python train.py --crop_scale_min=1 --horizontal_flip=true --targets=["palette"] --norm="rmsnorm" --norm_position="pre" --layers=12 --width=160 --residual_init="none" --learning_rate=0.022 --momentum=0.95 --max_grad_norm=1.0
Rows from block 7 of a small image classifier, named by matrix and row number. Rows with one number belong to one neuron. Each number is 128 + 32 x the weight over its row's rms, rounded and kept within 0 to 255. All counts start at 0. Numbers have three digits each.
After each neuron's rows are labels from the 100 images, of 14976, where the neuron reaches its largest size: "responds to" is what is common among them; "patch colour" is the nearest of a few named colours to the mean colour under the peak. Only what is clearly more common there than usual is listed. The data: dead-leaves pictures: piles of overlapping shapes.
# gate: MLP gate (model.blocks.7.mlp.gate.weight, 480x160), inputs 80-159
# fc1: MLP up (model.blocks.7.mlp.fc1.weight, 480x160), inputs 80-159
# fc2: MLP down (model.blocks.7.mlp.fc2.weight, 160x480, transposed), outputs 80-159

gate.297:086143134131097110115107138113156121129143098155116140153122149105216137127153122075112137097058117065157095164173164147104127155104091095168075081087097170137082170156134138202127160172154098145139160104079115141094156149146121098098132160
fc1.297:162111112162124096112129125131122160098136121128132141090115219121063174097113103092171175122098171093127091077135176145172015136156136171145157122071137086076139123173134097100100151179090167113086172138137175157128137146144097124090096110
fc2.297:065108202112065213099124086145163153168110126112165124186094084148163126102163090134079164118154139105125128137131142107104164099090112086144079142090131121104068189198171103112132146121137053183172146136124108143089147147128112106140131139
responds to: earthy
patch colour: grey

gate.48:174154089128140138164162178166165088074188128130094097103151117124180177149151128118079126173069097170141119117120109111143175164093101092179161173160048143147165039129081159160108157091172075099133171083112135137133121126115116128114171111
fc1.48:094117131130128153101123055057101142152076123146155152116087129114061123144139134137159152092145162096104143191145125134160091091187185145102116135120176108117159177124219083148145071152015129124144087163178093177152093177086150132116087180
fc2.48:155100128104157127135197217118119155152143133135114189089115115144149156135175091138113081135091085133135136101096101045132157128120081116157133086083096143110127137154062183131093114143144138156103141106101106146085103170114155094129117094
responds to: shaded; pastel
patch colour: grey

gate.304:093146130162110126103149067126096115147103118074104210211112184103151126073097082159129105143131118104170133070160131069106109146124106101160176102129160146105112149159114142117077109186144066125066125123132107202150121146084155138127130109
fc1.304:120163119132086098099161128127105129129137148106087139210097162135156106129072096149136058164160126073179135057143101124136139150144099129162148152142134183081109172153101129112037136163107081125088114109142132159148102132124163147161107128
fc2.304:152098074054167151127186139153148210070171134164161129089115127163125136065084181076130212112133151180194113100171106170122170142114184128113136147084139118165154077134139124084159172103155117124152114157108109112115134086140127105099090127
responds to: vivid
patch colour: purple

gate.54:150144144126154119146160139084111171129105178147141158106114159106126184165120213170112123139067163159137110066113146107118119163105101146143104159117125129080140167099115067131102091083132125138124149137141152167131078117171149236150130149
fc1.54:124156115102140094110182079152150147106150181151105169135124129106144086161096109162168081170132116088133074095151124052123076174119125149154097148106136136128129169121110136132107151056079114137082076094129135162076119155146195149108116135
fc2.54:134140169142145100138118127135114091143115103070159111102153125140150148161180096131162166120119158105180148160144110136171175161139158117067100043157121169103153058116134114194100166163128188105133129153171129114117136104056054085174131105
responds to: shaded; pastel; warm
patch colour: grey

gate.91:152134101132106177127161180086110097108153144174130125109109132153086146157217135151100167080119175136082157149124129139161129169175147175064193120149100060172174081126186101136163119105075141090143087149137191145138080076204079137081187112
fc1.91:136132075131168158147151139161133125114116173158164140146108112110117203136094131153085137163128118103168094172156111108160127100140152102153177052109142125126107098204181129081173150145140140135094139155138160105112175159114175114139125119
fc2.91:141130157129143123108115152077129149093150101188138147135103107107142156155175146157197140150152102082138169156095151132096102152118098160123083173107089035164136062110066057091095085098133088115107143096097088115117104097102112176146135130
responds to: warm
patch colour: orange

gate.24:111160155127146129081142109130164164118154173147137105203155110123177145106094093121119189138180141110176126087176139074109129066124165105135066163122130161088109132108122182155100107146160137101103121141145134142111053118103152168137098077
fc1.24:079145148088156155107147150093128183113176129146139093187113109090155146102089079111119158164183128149123138107173173088094094090124139119162071122133094198085131143105093150142078078127085098095090138117141099157102078126103146155121127084
fc2.24:135080174112083125126153117107174081141082130112159159029145112110130118128126161129128135125116157102112099087107057106075170078151082126116139109120155135115133187182126142121146135130097147147133172116164084111141180132149085079114123129
responds to: earthy; vivid
patch colour: grey

gate.8:122111085137081082131151113119183106112130130113169098093107078156143113139127075100114129132127140072171215134121139161112166129140161102138138064169134106128119152158150111110195165150158182130169079093102089129160107167175078151153196172
fc1.8:115090142090185145108156109124063135122100156115117143134183148073081097082090162169126162100068141122119043110131132115149138137140102106133111148073123170099155136080076124175100076071119095118123147164119099093083106064169139141122113104
fc2.8:116144107143175151133157177146130110164106075165119163086084082204148120155123183041132116136120109127130158106131047120097107089063138078080199083116156126075102178213137101136133108119193123134135131131141163099135125150151104186073184076
responds to: grey
patch colour: grey

gate.110:159146122151098153139063179149125140104122113123060096175059176152158081107151077087134110094158114103159141144192140198220147094143119092158101147159116104130132031135129160122106115135181161157150094158145096157162143127114142124158092091
fc1.110:108106139088075172123084172138163110110082138118109134114075129132174089082146100047117085125103149153176146162179130188184141112106092116128115131192078111151132073184171166152095152122173123139168092161151140129133149108137128083169114120
fc2.110:130047152055202092120134114163095129115192091155144068125096116103105119124117139167082148174141174123118185106090124139133083101110128115091095121135113150112094157100088135085110191099110101131149090181149075103108110173106136145070158133
responds to: textured; dark
patch colour: brown; green

gate.454:150116134122180125114226117109114108078124097203173101176154135116148137117166111208190161152109159075133094124127137045127138124112117093140046075155111148072146186109101122141117061103155127104126106165113128136177081139167109117209086121
fc1.454:093134164173075094138041102163163137176133115057115148092117139166107117180105139047077058127143143222112188149165085148133094147159121147155192187105161103188104080144140160099130140117100144141136137091150153108107178098095148118067185159
fc2.454:103160127064215159106128149161091177067097078185116128156136166127113118084095132177134163153125127096141065082112158084109146100116161140122093166134106138106140212111136124107082173109144134174108158175151114127132097116147056162140142102
responds to: shaded; pastel
patch colour: grey

gate.408:153074089128127170147092093101124115140137150113158135136094063064116105103112156109120105090171104117156099162117144135168184138131124139146125085126159150131107223096102136123083137120130077062163119197104154111124144134101089121165147071
fc1.408:107090074117114179079110108133087162152119126114131090135093146103121074080141159156096171106178091175177135098082135137115202085113139142070165118141126162126121146100131092128137120130142100081156131192189142086147150124109141177115137099
fc2.408:124124171143153109152116137116162150169096112115144143127131084123086153165036130134175113084097209131081170191145134151105107137158108075183116158136130130126143163148144120148097081056143207166143146069130147107161075173195146109133103191
responds to: vivid; grey
patch colour: grey

gate.439:145134120195130060178130085126081135153116136135131142110073114153078136161144101158117099131127152128108167201100120125154211153079175161168141201109084155103142128088135163148056147072144132083144074212126076108120117083158139130106065108
fc1.439:126143205069086167140139143142172130140128092103108148137164099127127162091105146151145102143141095174122088078084062096114121114125105072137144130115118117142189073138164142132209169151093118093107127089164122148118143089086092163120114136
fc2.439:187120175159169124119141081133027149109137136125113138074153161154107191157155154141124113101118155114087141123164146091229159135125067108157125144112124145103130178083139144126100167181108134110101106082138129160113095151098031108131116162
responds to: grey
patch colour: grey; pink

gate.25:086136118096129129173152155131143130149069053116166098120079147146134084043085027127166190129128194113150146112127120139147103092070106114162124113064091131132177127158170094139132161129150133115122103132107079140099162152176158149135077121
fc1.25:155102098136097136113164116136143187079086168167128114126084172102077087118178148099154169104139139093089124128187170106133172100061140114122149168155118096100071172147067193137123166143084147085176156089139141146104068141092121152085105154
fc2.25:084104064087126160110122149185127133217181089133120135116127107108155172133115095205138163117148147129159127117099072125143089104177103175100098101144140130192083108089118135133097068095168079199127132172129148077147158118149108118144180131
responds to: earthy; textured
patch colour: grey

gate.148:178163119156102114125127101126109177081126082093150122124141148100097138143153155159108092112125137100068108116084138156139116128151157123145163152142156082131152124140156125074080143104102123118131106117134103128058131060098090124136164110
fc1.148:125105106087169169163093096106141097144114118091130060126127099183167169107105087145142088136170118101140163189140107121100135063110078091161150159137092188160109082082082117178184205129128124130105113161116158153154112165138158134157084142
fc2.148:122115142070119094107146150116157136079165134110153148135162118110077127138127210103149186098090133095121085046098081135136072124098138168150145094100134082109157162142132159098127111137119118145120113085176088059136162049181120153131110094
responds to: warm
patch colour: brown

gate.310:180085123117095147124157097092161140165104097144153200141105167090137145087098121096125092125100113099066118126109116128182121120157132177094169100126124154130102193121090130117119166121150143099133179130114205148146193141193109111130132177
fc1.310:151108147144115124161126146149161134165082064127181145099090169132061089075101086110171138134121136115093122100147102138126143085127107116056154128135098123060130149157163166063165100148134176139156136148071172168098133172111077132122123125
fc2.310:105156115120118174219192156103141084150158156131149141110115117157115102143076126116124133163081192110097054164129119145148128073105100120171109099092104096168140168198099086161149137162126103130078135110076038116107132139173156121114163165
responds to: earthy; textured
patch colour: grey

gate.135:141186130096112110061135153117159152153096119121145108137105135151107146120144107140142120097101093114108148128161193112107152126144100089168068070122117137099162133087119112129187168102109165120106047076102127147176102191134116126117173099
fc1.135:150128135079111105099155117114114087124120120128152106101124169131166199130212186106112099153159082133144145106190181077107157152159137128145086145182171141130198133132064155154171154118136164131185074096127142127151121138111134152158134112
fc2.135:139119093071134067093117101115146158094113129182132164155121101131074090124130168136107125157120139087139133093148169092091136142113140135151131077145076168111134208120149122112150120141140117140117063055101120125130113167094114084072106149
responds to: grey
patch colour: grey

gate.462:111152062143071101109145100108115126138161128157145154172131149116135075174124154185129103149152076099104107077136097045140143157093128107148105135131080129148194128082114104162122149119156136133133153174157143108074116139126128205135153191
fc1.462:135113122119086091118157111110123108094174131164155157152143086118177107152186132143080049200125099134128113113112107106119183195113131069126116104125077192153167107126098110158119138098150120136151183096168100082118136160118186129128155166
fc2.462:133155110126115107074084090124130152120113088145153115096109140098084139137112117138127119122120160128108093129161140155126048230178145148083141110127164156117100093044157164087116142118127156149106125206139166118155063090128125127076059133
responds to: warm
patch colour: orange

gate.142:113152182116108158136143187134157148149066099133128124069122097158130180123122157165124070128201148175197136156138088151148098118105115099138125175132102076166115105109162124163127103020178107140126129130170131130140091098176230124129145148
fc1.142:164088101101144144153131157122127101139137153180142127119145154048116126098124122107161198095170099104130110126110113171090180085191102164134138105116107155102062145170127120111134121124128085098100184171142127108133106133141135168141130156
fc2.142:133109139142116068172094110169190195097142175085199131068156162081157113128119132137145128105161094171157110115120159123134133136125100079170101065140181177111154040089182115062114107108157139114163116152068139067105171096029161153132129148
responds to: vivid
patch colour: green

gate.169:100205206100141188116169131137138080160134090118142129159138140200174189138151157101105071135148139149181143110165062110166089163080142098163117167148112096178142094121089135146086114106166117158105103121097147151126127133174130104154123162
fc1.169:141062065123127103143076134126080164123129148171124120117149096068069103129118092129145184112127121097079113151086184170091135107146112201062158068120151163089109165151159130105144103161088140107138193144143098112146137133082096166105118102
fc2.169:187128149128118040097094152128137151114133094168114136101116094032160137125148121103139118088173106146108141138142136151150179130140091142090108013142104228075053045135126123112139151155136170148138198160114135172127124129091082126119109114
responds to: cool
patch colour: green

gate.469:133136085094132071130117115095117131083138128136134186114132141088173154177078170103180125102120169069106083100119128103128072163164112189148132157116123118101130129113088101122132112174072143143140137166111083103123133088096101112173144138
fc1.469:150103150089096171126153114086168101135151098098129126148096122105166126167097127101123147121114144152154072132119072105151097143097150092202132090105129129146071122166167075170109128145115131160109072141070126154156082140141152114100097122
fc2.469:112126165097120097130092156075096105136125172126144046102166067205118130141151082067166144160107093148150149156085140107106094127146092168126110136194098119148113124154145089107119114058149155174101124104079179109119190166143116049140081131
responds to: grey
patch colour: grey

gate.430:124095163103093172179119152115124131115121163136187100158073225106138108168119177118142181165105162145192147153123162185141135075087111080077156102094076092154157088143117142172101110126222151107149192112116154093145153153124134129133144110
fc1.430:099130148119165118135110163133147132126105175139103203157131103084118119138091086098106184128144080157163151114113149142068184116153089123135103101165126158123112161185105158108106119131190103097137143118094098137140199103087162116154110079
fc2.430:116151071118060089184107073122130145156149171132180156078143141154099083159137135165156106130172079114150129150144135130180060178106134129163164136148156109103068110136154105163117113096085132091123116150098163089056110202203129137115171148
responds to: vivid
patch colour: green

gate.385:092155145103137158097135125109097147095109122090138179152160087122148055064079092119156102126169160071086076100133152132125105119104185143072139118167164126075149184110151092093121131140150131131137084137144113163134127139115181137113137143
fc1.385:179086136124111090157159106193147101125140139168082062064133206150128186160130171141148108106105096143171159126134098131122099129146122094165122144114100187152108132086156145156115179131127157140100168178131150063103104118145100104154115080
fc2.385:098134158084160172059152129132112199127114121126144152200099106129168106136130155129131183098134131068113085168126125178139125136153152122092135193116185152082167064160127124093158105094104109136134038152159063133128094160128160149065118136
responds to: grey
patch colour: pink; white

gate.20:108133122094088110149154136159115100109189159159132083080129150214178162125127099076047103147101143153130079140111141150145104084100099111180141117165049142159055132133124109138151150196108094136121103092111125068112085129187115102162148134
fc1.20:106171121105123135146114101108128123146060147083154175191118080085127089152142122155133105168159129135156174037046157111145164137143140133075150072128152107146118124138167150125108131167203074138129119167179129164187109095122174149122139158
fc2.20:169111123078098138107130134173174090056129118116137100063126167188117121091149120133151154165119088099105078154116133166062105097140069116165133180154154139092144126121147113123155171053105130155066104138123133060077150126178130176119116122
responds to: textured; dark
patch colour: green; grey

gate.216:090059155042089096135133100113139149112108086102132110071148175162107141060188143195087076105128122181084110135145149114151119147139135125161152129153161099065145134137117124187110136160156148131106109111092154127125097116128133121108127112
fc1.216:153110074175154149061103116149105100095119144161050098140109130067092156127141113097134080157112123168218117090107106106101120091132134189094134113121170140164141101098145095143143072164072132105156124142146136110116199144109079166126136108
fc2.216:128164230144093136196096140136069097129124077077190100157122130088166128107144129139082132150131157133094143128070106130128156104160140090136111065143160163119175168137138148141150207097142173126139133121115180140118084078129132150099096096
responds to: vivid
patch colour: blue

gate.248:136123107090112094133152173158121170139098060124138145078102215124167147111133101106117136132080129063101141089181093129122035128180056150140121123153147085092073151219111162115127154132137103106094222104094136140143121140169108106092077181
fc1.248:124109139109102090140132140151140161144107070133101149079100228157138132117118080108142155122094159054077093060174097150113080141160066126125103128124127074103086164191122160131113150165123105121108209129108134159135126144135079104089103164
fc2.248:141111129104101196127130081083118099194136159126170129145113100126153078067108133112106186128127119131091124183110121177089159101110103103112140150070134154111120188191127097077166069190123135116180163150135091116068147132093108151082129140
responds to: earthy
patch colour: brown

gate.240:155121095115115098146127146122073134136183139152150159146195103096173112151200165168079084099112141084135133156122134132077173199125089082199117113114108195164165110100106053169140126160147132135159119139092162111161114193171091148148114173
fc1.240:110132103159088086118137123136120129128167108120094183115132138119211130204120127100124105119145112114123112140106100186138117156123111117168169107129134178148092108171130122114067114160190150174160165095187132100115133183115121123127141103
fc2.240:163090135186180122140144171124134142091161182132112116106163129084194119141158114138134133125118120146148084149114125133126081153130127111072164107148151172163163080055169110102098105117131140116095162191110117123132132059149145097146151176
responds to: warm; shaded
patch colour: brown

gate.280:170093086041139045139156131127156088136182076116127126129100144155164176129173128106092117170111139126133100172117096138107130170121140075174112146096139085160152100155123096156138113116140159142115166094114109134150154155186182135171053162
fc1.280:146117079145138091117185118115124147150090088125132130094151170098147142091160113126110125104124166056159078087104130122088114153116115073175133092168137140064168112117100127156095142169194085080085182106100196129097158122128097129210004123
fc2.280:081173129144126155103066115106113171137126100158079100152117100115087131162060129116177198124133090171138133090101138122190091126067098162119155134131128115104142059134107092073195081113195156116125117167148095168145096111091140144060122125
responds to: grey; dark
patch colour: grey

gate.341:108094094086163175066172112096110128118143157174102112159133092150114104167155148130130196137071195069124111136122149121160174102070172151083111166094096157126140201169163147166124160128076135169155144130150132110105112140145133161119113134
fc1.341:108174156126087101087118126113128188100043136111175114146145133150092087097106088171099119147132109150146129093114159157132183067137216148118139158129134134135155139123165108083094160091142051077132145091112127110107145097138114206169130059
fc2.341:167057115140189139100176140159182108101152094176057159085087098163156120125157132076075158145051128133102138065099092089070117097160148084160097123148146078111142067098159104115120100113162077175126189171125107125141103138074126088122175102
responds to: pastel; shaded
patch colour: grey

gate.87:146109172150138146153168143156112127140126138128106115092194121089174164121140086141121165121100125140134114109134117123062112187070139125196112103166112153121194109068137185169128127153194089128081199125075113103132108123108119131109130170
fc1.87:089161084088059090154105159129097156085108099127170107127114169187074076148179147147216130133134161091093128095139090095142144096146172106097085136083160104144107120171124121079161121095081130151099074152171165108119092127107160116097108102
fc2.87:118084206078117160130159151131152130165113195174182101079114119079158133168172149146088097124092098126124186206107124117140139063123128147199109135194126074079100082077115137168137143156144128114074150100089113114149132129149156070100103107
responds to: pastel; shaded
patch colour: grey

gate.264:159097110112137176125093154143133136131084040176114073095119168131112144116107074095133132124108132097050130102132131165135085083149040143103108098072138120132090155130120142156199116116117121078130138173126145115149149184149047086118090162
fc1.264:153102104111165140083094083141107093103111126176123083117129112165104143100088152112114160075140159180117152168101154138127156096057197074125091107090107158124160090084144154131188098117103119090117082176104103085126187141105097133130100103
fc2.264:122211154154139153160126111137175135087151119152134194104136117116119146180093115142137116165146136164119125080098158117168101179108120152076130207154077104167131078111118145125077143125188118154148061106081150141097116155150181087148116152
responds to: textured; dark
patch colour: green

gate.103:112139128106100143178115140184153072147170152079167112115151141120134114119090129117078129139158092104160178150160093141139130121138137077184150174131101038111080145159150109179111094152152112121173123193113117090082098205179156121114121124
fc1.103:121116182113212233077168075101123144128107178092123079135159090142099157179134153124172094125083129132159155140118139092096186123167190132074088105179143181151175114139121135054135141106118149124084123115171153192119121078171114147124130200
fc2.103:137127150116112077167144128172088069116140096114151130168155138108140195135137042106126155129147151199135123112147112109148078122148107129165082110124109095133138137179064179161065133141128052164128133125134149070175191154163128104145100095
responds to: cool
patch colour: green

gate.176:175142075143108040114128142134106169091115140143118151119124130118095164215160152101140147109114127114104195127149089141142154185069141155104102172123153084210079041091151169061153134129129136149115110130146094147061126104148167152140145105
fc1.176:132178063178096081119119165120133155117116134146137163079131158102105193219152160071144113126110122121122163105114126112176133156072098179129136165117134113190091114108142126085106103142115184119135105139157128141080155070193141138153151132
fc2.176:193168151136082148123191132101110130146123114128138137154110099114127116145159114144071076127143133163096176166163132111126161194181130097114138160191138100088115092076119122111150127141121066086140112189132162139156108141168148092107138184
responds to: warm; shaded
patch colour: brown

gate.434:060188111155122107162094158118177119124099109104136118103105114140140076098129086186160114135138161178116121175166127136035083115123125055197139135133161111086151133127161122140127138133158163142130116178119165134112108131137098122164063155
fc1.434:152092091098036126148069170147094166118080163165090088152120173120193084153145147132189098175155097121144163154110152133135134126135089126084073123193085181138173055136140156162147130094084164136090177116121118073132166108157136167138168097
fc2.434:088165155105121122143192140053136131132101119134136095093141128141162136118131164092142175176097152106105132102102116146139164147121107169088090157103099086051172087139099098116151132151100145104179119109131114124159156090122126140130170097
responds to: grey
patch colour: grey

gate.40:112186131123131104141171090070106132095111138125188165158188135103149111067109170162136115101116098117121087085141142145103163186129104115090141119139141085073154151131108092127101084156098095128116145130126107187156083118128121184153160082
fc1.40:083142121087093132121143076135152088154175122117172112130112169156158151125109097142128117167037153101114075116122110128091139203149125138115138128063164176058151177141104165161136089124036144103151113124070075212124081101137170163113134104
fc2.40:181116160098130148150150231108042124073133107145135146143078106142171163141125132145132166142186141120098145173125098097204135155095087085182081132081107092159130131143145122089165176070121095163171098175133080152153067144140068099094088123
responds to: vivid; pastel
patch colour: grey; yellow

gate.465:078171179124154122128168149136174126152134097145168096159133165167150134143140119110139113157127143159190151141090065134124092137100128077170111153075151055191168096149097106124088156163138166217092105149156165140122160155168174149175156115
fc1.465:155095096164112112146074064154115140093155147126138090119138132083087089151158095143101113107121140109091124134091192111032095107186160153040152078163106204054108157072110092137148095130142110104115170125107177074126063113097113142158132112
fc2.465:155073180126141055110125143121117132177160131076122104107131159075134107147107106130182112114126095196079160165144044139118143096102119114131117092087109111078081141206141140124135170170131155139180158127156130151114132107064175160132151101
responds to: cool; shaded
patch colour: green

gate.139:120195188091134098115124159133169124131144143148073109176113086188109150057088087137082164163168142135141137135171164101129160041081123117164089155102087196107149129098104134164180137093111112133069138113102127104147147137138151147147164108
fc1.139:082163117134167132125070111158092143163096112138149159214186129092104092108068135154135157112115091110087086133145101145145096098111076140140052098152158179192135169106145139152107133177164115159078124151186182087091143153077146137182172141
fc2.139:185126121083139132103100167131174161157116123068112091181130163161125145144111075110124143119196148156147132129142155084148080080059120081070102148121111124087140137071119145133110168090132103068052096174102137096144121125121074171095098118
responds to: shaded; vivid
patch colour: blue

gate.93:129139084138113121117099132115081146114110141144097092157171101099184075054106118116144181082084130111139119155121178108064140118124115171113112130152074128119121155129142119092156110133123118099141136125147105085158192121033142174138118102
fc1.93:139109140113068112130063117126110144150093114137137105140091106166145157066104145147164115070139114161114079107123130089145129098080189158095143066168054126125068178110134093130148101137157159104141147109095155112170107069162138100132170070
fc2.93:089123135104148137144109167129098126159092125096142083165118112154127105128130146080148140115126144153077104165063089142167141115083114120165161141161153061098156113131162149128073202097141120199097118115161122119160081125127135139069136114
responds to: textured; dark
patch colour: brown

gate.316:129156150160129173108102114196127115142086092105110131134136080175160122099082125175151087207128140198116105136141111125120081095094153113142182132080136146150131115146147175184148075071129150153145153175182101124075149125125149108184141152
fc1.316:104127120106161116061127106143107104146064053098083086142167093156104103112163118214119059164127148126140126096167108146095103122085136113175103117113143130164117134088172099100099076114083108185141130148129115118082156136114159071111089132
fc2.316:089079155127077119150132126162169136209161090101167125084140128089098120125131142135087112135152125163126177121171134098075144033171202139106127138087139072128136136147126098153096109107160095133104099144152118093204135147163078058155138118
responds to: vivid
patch colour: green

gate.230:126147080189063111081109094099113127149158182136138165094126134056138151169153197100163058125113099099096143108119105120137151203139103200135166086104172110131123126109130071133060144132127133093114135152126161169138118159190154127096158116
fc1.230:067142192135185180163065136152191147091081158094150082154135061142077124044072074161174162136174148158185146149148132129140117068106154133098102115138146132118117142126158144144155114114098088142134075130146092146135132099092165139134125107
fc2.230:175135221152120217134154154187126139145085159104133162078114179151143136075104149135147120117116111130097122131147140108131170065157127137151135132092104085085107176216127073113153111136127105133111180076117143120129150158087134160194176088
responds to: warm
patch colour: brown

gate.319:123181121116153070111131140107075142137159088133181077104119150124162121188219186106137121116081141172130185140122194088104168129157137127108096104161102179163130097099130127122171079181143096131177121080160155149142108134116169145134183172
fc1.319:164080118094135103038125100115139126107168165103114134132183113077114115114079094152149135118145158094117068065144102176152093147146109119115139153167141107082106173092145097124070147103151136106118154190134119127074101138158130152164109128
fc2.319:092141107163180156109133133150137094099055138189114113099097096126181120107141098098169127146155105142122080099092138146141121186167136110089132179158173119122124069161141130168081035144137151153119160140166140132185128062138158118073082184
responds to: warm
patch colour: orange

gate.215:123134083131076124065130120166115123100142114178114109135148132113144140182153124172106108134062171113115141169125142056208107149105109135147103085138110198094137184113100112098163155160118180125152159099118102096139107157137102127150183090
fc1.215:124107165150115187175129125098102149141131094086108165120094169125117061147042052156126181097159157149153084110115098139164092088161177146171156149105142116152125064117131157153146129131182159150115176136134105107131160101131107137168168141
fc2.215:127096136136213179104127172090160104142115070146193120080121136079136129135131116111111140154135152116166126151186081148118091107108131182131154145097142120114095239119110137060095103125126151132104128158109141102158144100155094113152146036
responds to: grey
patch colour: grey

gate.353:085217195140120160061120148136146096140113098056174122172087111168107134111093107128149070185155118102140189125144082096116096136165103082124140098076149071119120128142200111119132139138083120186153077140149112196159101133155218075137147145
fc1.353:119095159075129234082202136127177084103093125133074073092152145178167111153110154096091134168113120111134159142111060118118105127077170165118083151141101091163149166163179141145158142141099181177121105191195116129150117155191170124110131151
fc2.353:136132150077098193092115024157126064134112131111126146162083150148084146112143132135201120159128143071117121143091182144115103203129126121135110214109147074150134135112139181139107104180138105109085075079119150104105133132166161155077132116
responds to: cool; shaded; textured
patch colour: grey